config = dict(
    encoder_stem='single',
    encoder_widths=[192],
    text_encoder_layers=6,
    text_encoder_inner_norm=False,
    one_sided=False,
)
Rows from block 13 of the audio encoder of a small contrastive audio-text model, named by matrix and row number. Each number is 128 + 32 x the weight over its row's rms, rounded and kept within 0 to 255. All counts start at 0. Numbers have three digits each.
After each channel's rows are labels from the 100 clips, of 14848, where the channel reaches its highest value: "responds to" is what is common among them; "loudest" is the band of the loudest frequency at the time of the peak. Only what is clearly more common there than usual is listed. The data: struck, bounced, scraped and rolled objects made by modal synthesis.
# conv: pointwise conv (encoder.blocks.13.conv.weight, 192x192x1), inputs 96-191

conv.131:112144098165109141126123083157127120219111135132099101133147121076237157098141132119105127167090208158136123119138090139156124109128149148131084146130166135128118128114056108097116126134088137121160113138154131148130150128113103114149107195127088072123086111141142138131129192145178175123
responds to: muffled (low-pass); hard striker
loudest: 1000 to 2000 Hz

conv.182:090167080130111099086162150065177135134117130059072114161136136096197159199086118100099144113121132126119116138110122142125119165167110122134097154116112173077087148113163148099133148129159142143143084084157146134066169113138132114073109069174149115113163171100133174138203143099155122080
responds to: striker: soft; action: one hit; mains hum
loudest: 250 to 500 Hz

conv.164:115125156122148106147130191142164141053130115097164135159068133098231144134095096080086122103140125169117114141052114177121109097091151086188103136122101136142117151059121150174141104143093125128130093131142151119125118129116110115108114192123112200079097086108133125137096098127157068145
responds to: striker: soft; rolling; scraping
loudest: 250 to 500 Hz

conv.155:145064130123097052148108094123121104147139115091150124132150159131102131153138189092215149120162103153152135120104169101140126180174134117111130156153165134128130143113109082144125156135159141131135149040182119108163124109108095155128097091130176103120145131126131137113127161152122145149
responds to: small; string; one hit
loudest: 500 to 1000 Hz

conv.92:142143099164149158146133140178153091113152075161221131046148156135104106123165105143127147164103092126102155146193119145146138149105112140106104157233117086144172194096116135133066167137188148105143160111148104130141130126140160059070148138092130152209164130141136093148095028115144069146
responds to: muffled (low-pass); hard striker
loudest: 1000 to 2000 Hz

conv.27:065114185103112131141114124178153116180117127156146160158084109145183145101130114101152194153131113123126181096106120118154127095134131179186102087132119151120127150103085080117081093108087091134117165175188102164144193133106185112103121174104106101097148127137134117117165130106170153103
responds to: hard striker; thin (high-pass); action: rolling
loudest: 1000 to 2000 Hz; 2000 to 4000 Hz

conv.14:123125124171195099133103100152111119164111149043123117175183114107115107117121113114130112128157161141146109114072173182173131150154095144131164095147176126105190169137105148143138146132149063185097060160150145110126254126124132082141127147104159047135090127082150105152110145110106117119
responds to: white noise; muffled (low-pass)
loudest: 4000 to 8000 Hz

conv.128:103098047139105151111113183175154176116159104093120152122108108129184129204135138157120140088144126097158116118168155122138091086136170139168113111143156155107128094082091121155127166130205138082139140116131170114124047130152169103089121084175157144116145115096103064167123118084114199096
responds to: striker: soft; rolling; muffled (low-pass)
loudest: 250 to 500 Hz

conv.158:142120103152115095130127109166082123115144120063151195133245160130081109118142126100169132135093152151119123138069129156085155182149066132158183140120156106095126091082138111120098122125117108125108113132135111145151136165131122140124126138146184121154168102148106145121151132158071092141
responds to: muffled (low-pass); one hit
loudest: 500 to 1000 Hz

conv.26:112115126144130108113126152140129125076133084159091107123167101060111209163187119099103138120135093120113134096121117188085168181107098121088125165206143100110073083089119158179173104106130155137087096149132158138142177124115096122152114143186129078084093158139161147070153078125132072093
responds to: striker: soft; muffled (low-pass); rumble
loudest: 250 to 500 Hz

conv.61:133163192124126169159137089133117145153150187189129183155109107067073139163172091188147129174139144151134122135131116128094163120117068141143162134194120142109103094103103102109143138156113150081105136061186125160133088121104148114141127100125142146110103089224161139131150084108178159115
responds to: small; hard striker; ring
loudest: 500 to 1000 Hz

conv.32:124134083166097116117104103102101093202137134087008103150164111117133127145154131088157122130130134105129070106068109113095143150164134173133108141167099160111120119066135129123076127154123153109131146106105161141152107104090142136087174119211179040147166135118158120099087102122132147119
responds to: muffled (low-pass); hard striker
loudest: 1000 to 2000 Hz

conv.100:134146111137158159155132175127111144079134108160109103147187149159066119144103109098110070093111110104086157152141084143110145127143094118088129092170129101120108149098110182093119120138077114112124148168101133147143094123094104145076124110165113098145123148137120164102094067129114073144
responds to: striker: soft; large; muffled (low-pass)
loudest: 250 to 500 Hz

conv.102:083127128094112125126122143057185103131118144100117098145138149107146126074080136106121122161130152137169149142079135098113109102135178068005130064094091134109125118094165104123137156142140103176166131131131125037090086142094120136124150193143118209116179116157097219132168151165062157117
responds to: hard striker; thin (high-pass); action: scraping
loudest: 2000 to 4000 Hz; 1000 to 2000 Hz

conv.99:144153146132142078093146113139117159158078085168131107134137148092081152126075135111165177098118129102116123111091113084074118107141115116167201088080079111121101133117164114171082121133078095156157156147140132124109174147118097114096162160134131091132104112119101159126088127180126115160
responds to: white noise; thin (high-pass)
loudest: 4000 to 8000 Hz

conv.172:141112062152140087152094105087136130102104107122096175239161099093101145129154122136118116163126143143152167123156150099132140148128156183118149093058095134144132112113159099154144081083135106154130099126132158153134189119149147147113142137112114139069122135066186105130138154136103112109
responds to: white noise
loudest: 4000 to 8000 Hz